{"horizontal_flip": false, "norm": "groupnorm", "activation": "silu", "lr": 0.017, "orthogonalizer": "newton_schulz_5", "steps": 6600}
Rows from block 11 of a small model that predicts nearness at each pixel, named by matrix and row number. Rows with one number belong to one channel. Each number is 500 + 40 x the weight over its row's rms, rounded and kept within 0 to 999. All counts start at 0. Numbers have three digits each.
After each channel's rows are labels from the 100 images, of 14976, where the channel reaches its highest value: "top examples" is what is common among them; "patch colour" is the nearest of a few named colours to the mean colour under the peak. Only what is clearly more common there than usual is listed. The data: made-up ball-and-stick molecule models.
# convs1: 3x3 conv (model.decb.0.1.convs.1.weight, 96x96x3x3, each kernel summed), inputs 0-95
# convs2: expand pointwise conv (model.decb.0.1.convs.2.weight, 192x96x1x1, transposed), outputs 0-95

convs1.20:473512517468502455487463493541504519492503444493508508507493505538510491503557544502509568503520487465490481522518477480461505510518519520540553479483505493437458516520488534502483483494496481537497476436481471414462403503480530482494367471387453454466689501472514515463490478545495508431
convs2.20:485445500510587500499500500500492500500496425430502488573500447592500501503500506500484394493568499456449505500499517573526590502502483479532498542502500619500500500427500500500462541548500543499500500542535500500499610500461500500529475500543501510501562500564500531507460490499477500475
top examples: space-filling
patch colour: white

convs1.35:513470492522506421497377500550493410470529546526482505478499406495499457507477502503493408493519474376456491502465484483545482540494529491446490469481477499428498483531484487487525495465494522505494574534570526531564492411497519524461413547489516500519386493510493493511502485491486499445
convs2.35:524540500599530501499500499500457500500490563523498492450500506526500498569499474500507504499413499503442503500498540516581518570407422548450528438499499585500500500555500500501467473557500457500500501360577501500499419499469498500538499500538500453500457500479499546403513361498531500580
top examples: space-filling
patch colour: grey

convs1.21:491474498487575491513430475458475493446524537535482444556542447538479487497463432504505407521499439499503507460525517528450520551515492502432463532532471477497438542528451518501502514511512465479496448589520539477481579519480448546484360434467523519537468473512478450484536496448497469412
convs2.21:465434500584445500500501500500595500499469547497503445433500503473500498522499515498528449524501499417469500500499513513443504459532500552474518479501499590500500500528500500500467477489501556500500500406476499500499545501505499500586480500616500462500445500433497569550558507501598500435
top examples: space-filling
patch colour: grey

convs1.11:514546548470515516536491556553476397481476556438480479448525442553505491500466468498507417495536523370515522520486490486540522470501551466478438521525479523552450509479508491544522530551525491544514496521626525540577513551481546471467525524477546574522465494496526492487479522455504566550
convs2.11:516503500532526500500500500500501500500576502417501494528500628564501499492500508499503452611471499604454497500499511470514603474471511456465489631500500492500500500504500500500451436500501465499500500585497501500501532500508501500551464500509499492500559500503495442437541440500584500466
top examples: balls: four
patch colour: brown; grey

convs1.55:498501569459512416557442545555499461593501456465489492473559461470507527510427520505508484505543575454466484512537506484450501510499525466449501506509442502538540495490488511645519496512464465564471440477472514371486497472395515517505458497459488547486455502476505513468522507524491493499
convs2.55:377476500433477500501502501500571500500514570451501517540500500468501494409499492499450472437415499618536494500499393454483545548487458450487494525501499492499499500601500500499539522503500502501500500400429498499499534499472501500534391500488500583502480500529497602582594487500560500523
top examples: balls: three; balls: four
patch colour: brown; grey

convs1.3:538532538458437449501463424521523356515479515511577479586520433477491543495491471504506436522457539388429489558509528539516503469512514487444446509521526501562474534474466504499503494504499507550522517480468522446557415464482494423491482411473483512493520497505502500500503499521509474564
convs2.3:511481500475567501499501499500429500501389535521501520428500447461501502398501459500553551405406499492467500500501553474472561517463643446566517503499500503501500500620500500499583517453500546501500499538559500500502525499477501500495452500484500452501486500556501509529551545498469500572
top examples: balls: three
patch colour: grey